Rows from block 5 of the encoder of a small model that predicts nearness at each pixel, named by matrix and row number. Rows with one number within an expert belong to one neuron, the router's apart. Each number is 500 + 40 x the weight over its row's rms, rounded and kept within 0 to 999. All counts start at 0. Numbers have three digits each.
After each expert's rows are labels from the 100 images, of 14848, where the router gives the expert most weight on average: "colour at peak" is the nearest of a few named colours to the mean colour under the peak; "strongest on" is what is common among them. Only what is clearly more common there than usual is listed. The data: rendered solids tumbling over patterned floors. In brackets: how many of the 100.
# router: slot weights (encoder.blocks.5.mlp.router.weight, 64x128, trained with AdamW), inputs 0-127
# up: expert up (encoder.blocks.5.mlp.up, 64x64x128), inputs 0-127
# down: expert down (encoder.blocks.5.mlp.down, 64x128x64, transposed), outputs 0-127

# expert 29
router.29:572502461474462438448494515521482496465519561481541508517549507538522524517479512439498523393490506516510537514488495492517516506473447548431549464450505500453538523575512462505458452456517534528519430478416543521411502508490475503537511516494521520527441505500479538458481536520503542493471501547458494619449503568480512562480480463555526587453454480505439582523526604431448535487463
up.2:514491535498501467470531567546500496512526528559497543535446511490481502460516486501587551479447455487523469461514433509485485440506472487505434457540494458550487412511605511417462436534513432474479517472539481523532496532501517489497596523562554513486525509564530515497529487489463475535521489397474472502415546540521567473487548483472513469584489477537453421538448509534423516536554
down.2:475484509459528506547490494537477494532579482489524583448508488469515507478543485451499513545477487479471540448523475462464472528463508416484571537524459500524537399413543537552434514478485493526437483528543453520518451593469507468455525493429516540539393567455531512546482500535482541508540452584539504539463557547472541561456447534505549539519449512481519492503530459558515555470483
up.3:497474478492435516500422556435514509534547462504481498509599538519481498474488445482468480519445547475519512506444431474488530515483527534476482566532430513507420540429524493498459516537489533516531459516563537543460486425432497443539521514501492496438459557485524511509614472457476512488528526422498549528490533596546489528463490486489454547450530540530412483583541490469505504527574
down.3:447616506427498547523455488461556521482486534490529541503506542465541565502542430478468529435493487414563584532551499472587522493541477540479562539526510536573521467486513529490489563454491497480492452509504483558439529431505549504493481446474441519445462490520502521531471532453483562470531447509586478503493488534436510486448479481498489476491527565461490487459413488482529521451576
up.4:508549600484488472486489528491510533495483469598463529482537518548458455467485516529583458520546360508561497437471498466484495488432468459565509483522472544461502464475548482506464525528515538506497565436542462464558435492464492491489489547518448491466481556459550557504449505511392499511486503446477504522519524503511526474465458475468458564435477513519472501582434569526551526527533
down.4:452528518417504469513513539449511464511461493405585486547489498532477523487534491456474531528424497518523553507536523478431527515480417486442476546491451514523542487520523433553480553501419538544473516522520441493545459509511481584474515531511575532461501519516458524526536481496476536437536473557540529500552425389450474471434523477504476478578504533454516459557483469476526580474533
colour at peak: pink (25)
strongest on: count: one (61)

# expert 57
router.57:572577490517520417506506537549455461525468533423484481569589525531502475487538532493537483503527488571504487487416514504481541555483499521423468462525492538557513493555516494542513529494573520490567466523483507485476498422520471575527449496450564544479537516441532540553570477470475535495475537517545442529472398525417529541495509450486501517484488560493430526476495446482536533439532
up.12:477529468451490495482545443512506498503459552502558540508509473568442451456479488602509516538554548519523487519506430511447608469462503523549493443551459546566480475498450475540479473501464477490529517503587469510503552471529545487420483560550458522561485438460548458477458482531536491519523531473571491507483473550559528437481505544539503470496495375534528468487530467452485442530447
down.12:397429493498467534516418516491444417496460493543452490537496462490496537494492557539399465508535571546540510528515468465510586468557527505496512530500483582498520472503546446484606508439560522455581523500509507500499516502459504470498462535522492520499509474437551494469496514532562532506540513604504531445467478457443479497449396517491473472509547472475466463528519515496508444552480
up.13:523527527530403475504462542478545495500534458529536568481520486498431468453494518456510417489442586530495496533546573574489515538563430536576503500516525521507553493517511456552559457526455478553460467504519575488499562476476510491527481506540504537437539465606501483505446473456525466543442502479453482450487518510478466489460544445438593466497502529499504457517424493519425492516464
down.13:535514531510487456521481549525404534557514534525507505514458461513473474485601503506522456457522496505501466531501532509529447504498545537507512469510549471516349590493529483410570502432478529507501506522539479423490581498477520482497464440572426560534526452483556487464477501532509483566451470529552522480480509553537498533530471557460453496471560466505517512419515540460464455518462
up.14:490488513537479505464523596505511487498489537500513510517538542498436535478493500525468534529475548514552545455503468465479512499541524498516512585434538485455504614483469495496491546539420513499448529448534576399461531565505434538540503491495516477560512429438534448518563480445542501485455524484565534492540486436501497464430609465474444471531510451440435483487514551473540486515461
down.14:524469556513433495485526505433477513562505473457509509518486455550449448472496484562487508556545559550460456496487485553519481499541476516504425436512528550569428539426453528514452505469444522540509473524486479474500482517462524470386522396491564568499510593494513496549464541508422562459467476527511539499440471543494483536453478466516512550552513545550468513520552466482515544434478
colour at peak: grey (88)
strongest on: count: one (65)

# expert 28
router.28:410553490453534478543499553501463499451550475493483483484546519513493540515495528473553488544499526461521511536463458451447482478480498469566555518534523525478512551541498539502467522552430533497429463518457498505551514490523547420510406502475503581492495507571441495465537509539474532596500499491463485582530499515523529415437566439580455446477473463465556478463444557419521523499492
up.14:600510512572514500539515486428475401515467596480442478563543509541544497532506530461516447492460517532509521450411501499449514455525469469529445549450485454539474513539479454428506425469507454504494450535490527549504473542485494570453454498568555531438523485444519531546453457464463469547567484570460491529507572516440467499550469437479499505483483512522428496479490474508489511529488
down.14:453472482435540514483531513501514485541494534436407495558494528457463520556545530435539473519540470481476448514569464533509471426464494545554539483485445479522564483581515503480472518529471477466512484539593500527525520505371494418548440502429448534478537437511464551532553503526434475527481457467499541482582501520528437579503492470526510502491484488489442482508556548489475553492506
up.15:468517507497508526455413619497464396505590598487509473468425497540517425511513511600535551517519468445469459543545466498485516537491479468568500499524544490547510492501497534504502498468470525516511465435524542486451454542535536527462500486452509480499513502512514540515555535467499488482507475480507450508492509571532476487433453458596430484556528471439519507460403465487522489545550
down.15:506494528562495551394531565473438446482589471453490497525445516561516491482450501448474555411460536431453476506482494522535438426496542469507425532532512457539385499524497464488522509476459485434553475494526515517451524546506549547503514491536479541521509543480550517498476530567489513473449464484515581472517549449457528474532497512569490486413515542474473481422528470513511537495482
up.16:451492552517480571545509498476501496514515507420515553498564456521464526508468507541500526532502556519439475560454490560468541473521484500541503488556453498490481457457474497470450485447501534549419510500516463494533467537528579529511567458500546593409518453529479477405480553556538533464503576491513444502551549469488492489409491505444462440424509510527515541457569477489494492549425
down.16:570481422460501477596477460562489393529430542466503542473541481475499503560543551515490545492523470497517474466492543491491450467394482517514475411515527531624478489474456462446458517445534474525523480515537561504551473497484456463491493480495476539524479488445472467526528511446469521505470534548543537541474408521508504526459569487530483503538553540496474522520452508455488563450436
colour at peak: brown (56)
strongest on: light from behind the scene (58)

# expert 51
router.51:439604429467547479547515533533453507470510492458526471526512467528456572509547514509501452561451488523506481479497495474497401506457525538460530468580523479521443508464460540535528485509447525520548449515469525472435501481501498578534569491554501462450472476550495527433602474473509452460500453505514472445568545473526542466462562437520458504509444472507530416455434509478545473536530
up.2:518524461516465483488483478488485502478435411568509465525497505500489475574548560482486482484545464487464485430471494559486497512456481509530590528480483406492497499514554512547537465521464506483518546505529543558486546526463498431499532539481492472530416457563522516543454442486499551412469556528456646570495481506507466508514440501536504559476533537573495457500523507400501452496476
down.2:448496439584516498527443577518465508538559512569481513502541525465498523558489548529477470467554567495501518529539495558510520451508554545501480457538421496465507469548518562515439454487436561518488497580489461468468378498473500505507526507459422471450439447532517463540473519447515498509549451473507549538469555509538448483535505541464512459451552475552477460490512565500470493474411
up.3:541556519591496477458535440475504414443516546480518540547516475533556454485545535543471486560545546469545522516416508536492537504490501520466532447504511400493469517513535559486509474493491565468507491610534479511540513463474518514360414550486551547460452477491471509475494521488450544483469501435444457550471505535463519551454479478489518470486499495509558468486555487481475460521562
down.3:446521477521504499465493478428532472508460506521478491545541489501522551484554517542614441516492498536476532540501545507554498531388477451516451555526553477475416481581478482495474558476522504549487487530510533592459492457453480482534527439477472550519529366480535525459480506448484387458506535486499484520446501502469461493484525501509547556466434502438500528507470537499484578492530
up.4:540547397516510540446431450511520474520549506497529531407470544556577500501542529517522481488532490505507496555416440449559501470493498438523490497501481539505529483510527499534501565496544469486510465498544480516504482456507471471509493460517524461567474589399534512471441530475501557567446483522547507406478493463479558485502522539442442517484441571475561508487512444568467485421490
down.4:532464470493489507475511600420508523544507521473533477482459518504564564481450492444449560543479523500507481455533570510524431482487526540503463490551576489466469538519465484448489513554428546542430571519500463491444529464532475542495461527445597513507541482455503469541468494473526579545492496537455387504444476434501481564507474559491482533453451505521455543531552521476442493532529
colour at peak: brown (57)
strongest on: count: four (58)

# expert 17
router.17:504571526543512482509502529496488522486493514477484494554513560444503511587462479542442517489482551475463478480516506554497542562506532522426500497547497536523539486458496543494565520502447519503473539469467454494472514566464528442574519522502583386578501470484399502534493546535449455493557523580534514497526557537545495370426529500539536476461491507547511524506480572464485546499487
up.0:488487469488478469598482458519491485487494583488465495540506448486488483554431529410502498553535438490444499469410479513494513478484531487572474539429490361494552577515562448488537539441512534463491575549486555441513520502493554499483473521524470506504508541579483505516504516480481475444458501470489552498495522494449467491535570495542466470495525555534497438491485574537562513563459
down.0:495498447529517476508600520530531498498528496516494555542507496526489552481530537486525484468462519500532509533564501480519513537373501539450514478543468555456453524519517488552494547514537552463444536506530520601556422501479507480414504510443483465440507477454492548541549504459501565483453506525474462494454553487495415510573450538441471498528514505427507458578442558449516501428553
up.1:478518532431477486564503535499565580516474492415521469424537524511456454525453564521506462498513521362447468483495470527488545534485483484497578450446534497469436468500547518500508489471472516500574494473523543431526518491455499536527480457453522513553522471510515517539566538579474479467535454522585519470457489536522516456524418429486516496407523516539517524467496520430477520559485
down.1:511545456502431392516572474575581578579510504533593551457433497517520488528537551540499551472426474512503544445538493505458530516486465517470541521507498526563527502516483439517497474548519496509444497490488503502498582463578500518467509431459512474488481497498512428516439430515494529458530492461538494426448461433456497481526547520561465519552452483549484540582510502500525514506491
up.2:491487588494475501438556508501453478456475501576490511435587544472495498498476532483520475510439448481467532492484569530524504497534507516457533500445474456518480463478601524403555465477573498410536438497454510605552489502452497452545507479507567451511471528563477392492503553557463500483507524465479513532511482482507481509469595471514499490511493476513475471478497549551475564559532
down.2:542523448530496445570495534487536504494497486486456489436526537485517385476505509544472469426502525447485557495531551519511439534479462491483464458445515551588447428500548502484490515496511525497486510438489553522486465534517550394485555532503480504471397604524472456544479530484502507520555459550513499502474541493409477494589562500448472538494489445555485460507464514534514538467549
colour at peak: brown (58)
strongest on: count: four (55); white object (43)

# expert 14
router.14:600453516488537440472505511453509503525485554422495483531532519543513551507422500479522541499479515443417465483493525558493613424493525449500460513528499516487467509485532527527469553465575554484518464495484505538508481521513460488501478517485585593452573507470562485550471516458530519498499484521552521599513491564450578518451466536513458468500522510472400463534504460493432525469479
up.2:507529482556581510452568493454544530503495536430485492546531504492503522504466499414478471552499448527568501522533515530456486556519532506512476470512497500463493493467476496456483523519449543474481452589522521561544600495527510522422507511509587527474498561561531505487513471477555503490481465430441400481421493495466453433420546395471454471488531486516493429510490498425466495516502
down.2:527566499543562470493508482430456555517583523549543525528519487477548553474537478482496586489451501481477543507512527484508487543515471509462556547429455541509533575481432512563503523492421564536495495430479466530499456482455447512518427490448463512488502508443519605433521428493491555544446479523512455511502449535487487557404491528476475518501470454526427532471550506553458471510484
up.3:545431440531531455552524434521481460487543489479519458522431533487539493470547491569503544499507371579513513498489542501536417507505463528450479552456462463496443497469488488428520499561500562546534531513495410489506511525462526489512515529563521512540560481468570518542450490459484534494491439453504583565498523409537493526530556474525499437499492524493547454489512439473448482452530
down.3:456460365519545495518528420426479502397485493571518525500556515473517554496492528513528445421532550493411469471513499516459467480468496481511514542506496503440478483524500536494535464505427573505495525494467483488563495577575483436535465461486498511495456509500522464495485523520482554443506628573503475422524498489520489507525472468506542526471480507474550572514571505491508553484527
up.4:476499522505566557494483489492479588513529478452528501523495510424497470545528492555523503563535460483585561500636433446533464506470457481473477522604524516550468472479504506518487586451463519538499494503471479475528505471489551468393475508461479473532480526509457546542502458515470506489517524491584423498489506483513482401454540430547538529480540539553511443542540497440492506498511
down.4:497473471522473514455461514504556433409551462520465472517528502478543541556519477415462475446563404504444565480505512510479481528510526493469532550461496512513523510457515515520474519422488555480470515529488518510475492450543391474501567527476506461498497593583553499467451464505471467480488475484522561565444573501497455480442494551472494523436465599563498513479527458471475512576499
colour at peak: brown (48)
strongest on: light from the right (75)

# expert 25
router.25:507533447487480454471516533535472546571536505479530564525475469523583572478530512520490508471446465464473525579491538561521481509473502511508519538524563497494515428479485484528533411467490510499467541485431436515489533559418595454553447571555523463514482425514426499461426435495487487516533419506583535522465507497489479436477543482520478495463481496524533601504500484518450490525537
up.14:496484527522451505457451506471528420458465466538457509517447479550450540537443492511522455512554524582496539519543456514490538524520560483491413446453447481490500498413517528480452450441521499504488447477545530480455491507509488508501458515508468534543531515488491482524524510586437452457617515501491572460470524514570494553433442499439474619542527521529479517573476489518450516553507
down.14:589532472515528498477578512498486464486457477487573483483466550513529457464493466400515502557492491551467573520520487460497531511552525567459494472538534479515472461446443461516430449462501492479522510545462556463454560591492522478470536493464477469577534453512489500423519547522558454463481514468444519476580490516508576468479531516526507551562420561539501484492442484441535534447546
up.15:595526533512479465460545584606540527482487492468491493508508482532494427452528491526455446440503429498483520508500511523561484469486544478543458542525508462531509503539535531526493511510530510490493480491508506482530464552491481520511421565515595552536518421519418447444513541442481495566468476487453453539455461467548511502533541487544490490485472621499530549449554507462454532495402
down.15:445395557425410551495471473452476462475459459518551461588534508502477489514457551468433539600455512481509478486500467555473500504474448479451538437517458457511528503470489466500527548541570483470556519569526488581502514441535548512434486566465464502505505525445514486440520512455536497460550488470586469528482506498580478444475474516530519447531533495540467528495516466483555529528503
up.16:452529448515533507420517471528534497503505444467501512514472479509529522494512572532496516551507482540538488502488432495477544467441553497535450510564430548459550457461491483580429482474578494503507506435470494556533494523529503417500524608496516390463554602420502446494569479481511493547446471453514481509527465465531549442443494469498517547538465505528532496483572473540483525524517
down.16:457434560484473487480478526506522508489490519488456493472557454553461593469486561488608493517512601517472502448528533483472449508511470452462487480533514428421500433471547416512513477467555479553513493499481506556563525424576564540491503480550472484501458496529486473409456495435514552522512533490491432571475521501529509493524463410565506514482482499483546540480540510461563529490489
colour at peak: brown (59)
strongest on: light from behind the scene (75)

# expert 62
router.62:546576527512527406447496525527448457419537459503523501530499531493515447487528486556472526532488540552577517457542543540475486504464474510444465572523495511525495459501473625541424468448537491530504452481483489529466478483462524453531499525551516489589497509462463512462563486519444511435516471540496461516474513489476548404483493551566516540457428536535472553449501548501486532470583
up.14:544497489495447461516607557572482464501453473462483475545498446505511429476554471508465531510495425577495492441449556500432529476450504545478484465460533538491555472505566542538457480536547551474521488504557578437613543503461488464500506483481444498525509479424471520460487464466497508506506452516472592473475462444541469550473517504506468516509548575534489501448512440553545504532541
down.14:539468471540422527513547523511496474432471546546537533483584516528560588497507467476484566523506522569426504477520575510461544545461499525491515555477475508489478510480458456530461459524483515489523526545466503496552489571503535508504559498580460435506501477464553528509452466456517479425449434570485432495508461503519430536412487501422418468498481485578530541504543532509503542449477
up.15:452474553552453463475494462542542475582520469448497516554454508491488487556457529542481473561464475512523497505471543525484564481521467394563499456484466568462502552522540498496447522487585418536440529513514492495581527465473553552531472554420436450536474572449496468468440482485558563539521547451476487528504496503504493496506494480475572518472465464430552514433472479433523499518502
down.15:513523442503457512494506540524543492499447560474449485492537522443485499471438487468477542543584536454540495537484578447519484520527469509446524549470445512460498566428542472593513422549565521433449511465492582461450453488494544556495511502522422545483447477494438486460445517521513448481517475551547565516428541461466543468550490500473490467498527492572504581482532521526491457521453
up.16:409507467519465490555474424542479467525535556533511511472496522592539492506513435445460494457574540438512512423488533510485451510573529450495487524498489487480601500568491548507511463506504553493536513449476471463441495532418451498491535476608462491493486495477478507514481544510501532484459488563556485470519516528460521538501455527545458512531490618604535455490482483550462484444496
down.16:454528443542513524491507554448532477493492489473519565475605467444369461474494505424559510431538397418415520497520553526526531493510487533480483487598569530557464526514508514484508472548435504484487510509495460545471489495480515443563570464522529474522470528445469497528513493430497499465520549489531463482501467502527462465432537545526514512534511509447497469550427481489489554534503
colour at peak: brown (46)
strongest on: count: four (47)

# expert 46
router.46:525521450454537556475502532525455572482510490528475492530530466518561544488521570557469478537421526506508515490585436491533487538467464423507489504535515491495497458552436501520488414460448504504538472450501511507423484442482552515524489502536483484486442567570477541479461516476516470505480439500508390516545502559497499431426538451512472582445456424532560468470431538461457488510491
up.2:493487532523498472522442529491496448436521420534455423489475540474518542508510544461501564461633481513411492473501480492460474495502554525484507479456558484525532530539601535488556463532460534502484522436573514514500500394515510507504478526486504509440556471610496468470466501530516471511517488431498532491444453563524473490506495487465520413604533490480512509420523490490530527508484
down.2:485582489490478486519536542554571473513467495509529475503476474508545487515543521470537453472509562461503507517538451461433471587556469509453485453477445549431464461456577426490488496503508500533468473512435446500438399447475513474577528555539491527457546525522566526526525508577485535487528565442512485513469481477503472395456506546431557435489431473475550499526503506485503490509550
up.3:506478536475484524452543455543497464536519491504508546508518446523481537388576466479518526471516504620520485564435470459511530490495605585469463507463514458487491494523491482525478522499553515491461533463494480494497544469488527551488493493519544477554519537543530468333510503456484483541478489472470547582466495458470452457490513466527563467487496546447469586466525477494469424505495
down.3:509471524474523415554510467493552526417535473444473524525511465511503476453418420501520533556559484589488531503501503484519537487431465518494465510534443490446522578481494507452450488530526495557483514559428477469495504574567446464453471504524496486491469471493459479522509531558483495588474479471515517481553485549574529481558544535432562566488538472484480390456490493532533524497433
up.4:512500487575537557505522604490482477559572496486477551509576534572514547509461489484475437553418425460474504478486479505534449445504481478470504495489522452464420491539501523518511484478497569479503477462542436499469547531457514495480475529514454514484480521512527457504477493479509499431586455426529471533528473530448471557418566447527467597497475391524575505480542489520532496497508
down.4:472484484471422474490460511479490483500528530522494557465556502492490496439487465459559506496510500520469495455493471501494470511544538523503607499524499499559541568457562474520533500552429565465554515473525535531540482536506553458518484531395463501492539473520598490459547446454524581453520514568510382524475470453533502446504494538467482527535442529556460505442539538564439546434503
colour at peak: pink (25)
strongest on: count: one (66)

# expert 41
router.41:422488534493509475497538549435482482514503537468613475447487590499535492514401548511435555448449499485483531545491467555529507543476520490494572553492524471411545522486477509494496439462545578481520439521450476552497501515472580464520490498494556571497541455499450517545468517564486502481508395527542530527472485550475563500516568441484535456450454502489502527491476546488455510485523
up.12:492461512577466507505469412511470414519502495530497509518468497524562496507490527470498571524549430519505526478503446527469502431560477478511550548602501507413491478583512449525550545468514611521463471529491482487557511575485480556489469516455497548443549409458562477487532487416477516546515558476488471529517484490469546447518526473486535469481533497547474466449478533419457519500476
down.12:455513501485534482463429531500539470476526592573508462484492590527460575441563500490517536534586485530443526500525547497490500471524541448433481518521441479463537522518520483504478481566452514458415501487598585477469476535512514473540422488479544496472462449511489518511462532466429443464489510529499461507538504442523482546389557500497432526491490500515580518544501498514467530510549
up.13:498535445574446512529466499481538451504457562506490525599500524564434393502492440516408500493512493480464521466420568526528510511527523562516480507527459595502452479446531561475492479540503436506436519559568467468557528559453440479452537485495504532505561422507449523481560506472474451481463521535492502477520472450506573479482514539485477490521474568488521562495500494501562478482520
down.13:533439503510499504475517554456471484505458445568499556470587539489582501518449491450481561482485485523453486505478547513544411507456452555480547474584431478408508458482552492518452526454502548504467499473484519502496424531572562412485506554470407511488497547464493457495510469463529564492413442541530525483541501540481495491485481478468463517575496485524470507449538483469434546490480
up.14:529543478553475439463463526454534426501506451534535539519532497572492519505521462539548521500467542494587555409537467484498466496453487580478513485448499440524467505439573535535546563527469593515489467446476453510469494398408552447477459501526504517559503505495492514512481457570558573587476432514504518536487532554448502500483492465482519506467481442491469486538526507481506519492446
down.14:486502454537465530532441473483494420487560527502501535470575489500543476466554507507527522448555549502564528501536529470467506414447548533488451427543476518442472482562518515508470491465475438433525483376492508486519503467451532478519505512446529566462532518502518522503491478516516488477506527620507515477629527506467520539499444552502510479476415535507513581544486493436500530489444
colour at peak: brown (60)
strongest on: white object (40); its colour: white (25)

# expert 34
router.34:496520480496522526516492512541483487589552511557434546573545523466512507475559486500465484556482469495552466431536478423484503566459534475519585501534508560509526508477532497495532467493463437461488459534442540467433498486478544471586483525530537425463492449500550467530441557548449471516536405471485514525459548442457494503435539445536480527451482446507464459495420525491500543569553
up.2:493426547511515555450500590476475501493509553462460499509432521501475513473555472489453519518519531524498565558444416456481427541562483497477460486492424481490473483490575509481498454488473385542583468560465514527426529503474461433535492467576505540441451508532511525497525519464563512549559559481427506490544545463469445506569506474479482486524495551484550513486527463541552527503484
down.2:500535476519464528463512531533429551496457369553468434515529482425483449495555561486526480487510527526525491499568516500521516503431459482515477462557531558524528486447530538510456495525461531424530494482530537492529523522479493482514417537487479408504475432543514509535447508482512600420547434577509494470486478554532560476435516559505525520532511452581506491526460458501474528553498
up.3:567465492466529505554533474508537496511555547556474529601530503510442497511544462501454528416508532486386441508573455538474510533524487499426465480453446507508471477496496453524535506566492477491503549501519496420474526431501471606489484507480476488449532475519481518495525546451474524455524526499574514563495494469478456532556515471482527461490546401523561590456451443489549495464485
down.3:421525486510432508489535513466432540488537533490523498441508436530504479464485470470491599504499529516524487509409502526494449546493586585459514490536532488431476525457464563554504517534505516527505557482521526386522529505510519487516506551528460504444531506469493477530467484518462585476438457529485457482503565471471554441478513558447492513563438486514523489512508536516354527527464
up.4:482463506477474569470521484525479494503584510515524463493508486495584572492505487495472525571499411489437518537553493541521504499499530520558466490544543528419559448500554523477538451485502569514484462503453554381535480473459454533538548528470483506497469498576480466464492530387447490477524520524456543420522484519499487463475507548441463515456417556510495536486534530591486535486545
down.4:485443558469513498493414395437541446535515502540567450458482579436506544514490541442501451528482543389484505428498502454530504457496430504490513499554475473554522509479540524577526447506429492457509522555505452504518462480496541470502533440541551566595534481487513500490485509480519409440575501461463466510483461472501527486507514514489471506519476522499545439558542486558514519500517
colour at peak: pink (32)
strongest on: count: one (69)

# expert 21
router.21:472626495494505443566530496558468502425585533500495496532461467467474511529461523513487492551510514528515500480500509478494519521438477455502585523479530496462550555489466570489499498512441512505475532475487490484553544511542537449503410538472524546507537516553449501533498510552441426538478411514555500488508475500456455411431576491539460463389449506461458512520437516494514486551476
up.0:459531452441570554476487477429516529484497436463468492447582478455488562574496507458498529558510553452506524555471529498536552471519487423562559472530435511479520438492520538513551576575522533502498541483479552520538551415519492524501421537516526440507500501446457502524475529452472500527533474560510433513494430481502433503571460501527519412501462511527431496472542505499516475491448
down.0:505595475540518421489510455439497523523520492423538492434496516490469482502470509579457524524525560566540543552453494482460537408457464484537466529535529507502530457567507510565553471503499493500488461513484464466514466503502553457475439426551444527495498530508502494485449558538464527492467543549445439400497472526563476499483482470540474571476524547501535507527408510488483443440417
up.1:534476598519537517446479528481529455525534484498464498538462529492503520451495486536454505521510507468461495554570448528430452523564499493531504494566528557500490511475396467508563466503435473497519527403477503467486532587516513520493520463514538469466504521566529466530453495472512522498536441572456475439510582501526497512495451496590520412518555430541559439473477513531504518533404
down.1:533523531454407522506544505530488513541498549482538481552487481479486489499563467573508542503481522513470452470435523524476516553516526457468460524506457483611520538452392518486467494532495527538462508580471557447480498590466459532465516466494532445510542595462486494525530404519481575524514519522481546509432450469435509503489527387499520483500527518565483533482484492512490427493447
up.2:530466495458489489535473540515508459485470500524494528482502574575508518530523473548478523497453516501541541447468488562468516500550536449390496495504444516474490434460495499494570496478537427539420515484493508481458533547583537591459461514476529521463538445484551567452450488544528512437488565485516482516510455554457442483502532484447382464462484451523558507482523454504517493606535
down.2:511485448539436525475420508573509460538466506504439495460547463482530496484557543559490457432505484551455511517477419492520479505475525499538469533504542535584554461548508490479542519498488446525578486531500459532530526588433444404489497538561491463536514518542432457529460463513479451457534481544493548492563470509386485525517548476533505492467563540499508471514509538536482581513563
colour at peak: brown (52)
strongest on: light from behind the scene (72)

# expert 33
router.33:512513418465485523546535534541492464492526516500504507521467434523553475501540518497430500587475497509487492429511500503465427500467502477573543582516566467471466483525475485525562485484499500424528534426498515446518515485499583440512503558525490447504501490541534542450468491487487467503498401514494435512495543466482441447497591426571475533454481416498601473469434502471499482564487
up.0:491447473505510554481519538491531471508470543581488433549508483466497516516516561523524541484509533533541512453480501494466446564575492444496471532475422528500451441515552487540450504445444531569494532467486576544477505442576482497492533509546502482578452600571482539424445507478540583481499481420526515468496531453535476435559493518411530531514525483496438498513549472474515535496536
down.0:484475517422496535454519565539565545530447581505436467448524530441446492507514594493509520491490485444507511508513504475560434426539547506509525487507514519463534551478490516427480482507574451423587517483498474523513535483498495493376491490475472512546463435496519496401462461530497485464557434447551474490534459537546539497533523502525511558450544527537467538474526477497484428530475
up.1:546525523528501508402431552411464517506517613464491516565521513453448479467536485487455494461525563476471532605595404502444520484560539529525503511480535491469543447525490515559467447470468497521494473440500543491496505506494454504447492530493548491489487514516547438490478525478544460509544456489531379507587508507503553455454520470518461484533484487534507494513427520456499551488498
down.1:545428446445540461554498553489512498493514495539465481472535466415530562548477508520544519419512453442450558434532536451417449507487551457440502471483470547493501487500506488519566514457606506418536476420531475496421529548509489511499494461472589485484471494540460504531514475506552529557479539522528482502535561562477507477508413557511465512471455459545516486502517533477555539543494
up.2:535518498547520545482540496461505482492433579504525488520475511558514454490461533558534463519496519487452509475501510436554481542481481466513468470490455501443358493524501576475437523527405584509511493494543477586500474495492457460479528429489451525465519591545528570489477541459439552517521446551498511456463532478464518500496482489506492465545476468495491489574469571585467492450568
down.2:558469527593522471517572464483447461509481536488425497553408447528500485479461499447417460506549549490547450539513501518546487446491529567513525511535411492481556568502446512517523505463478521472490509501526405549504465479498511486533515521502456549509499450526443513445463494518578536504513545493510478520537551518543487452460582423457476492500433568478538549492501425549501448549527
colour at peak: pink (34)
strongest on: count: one (65)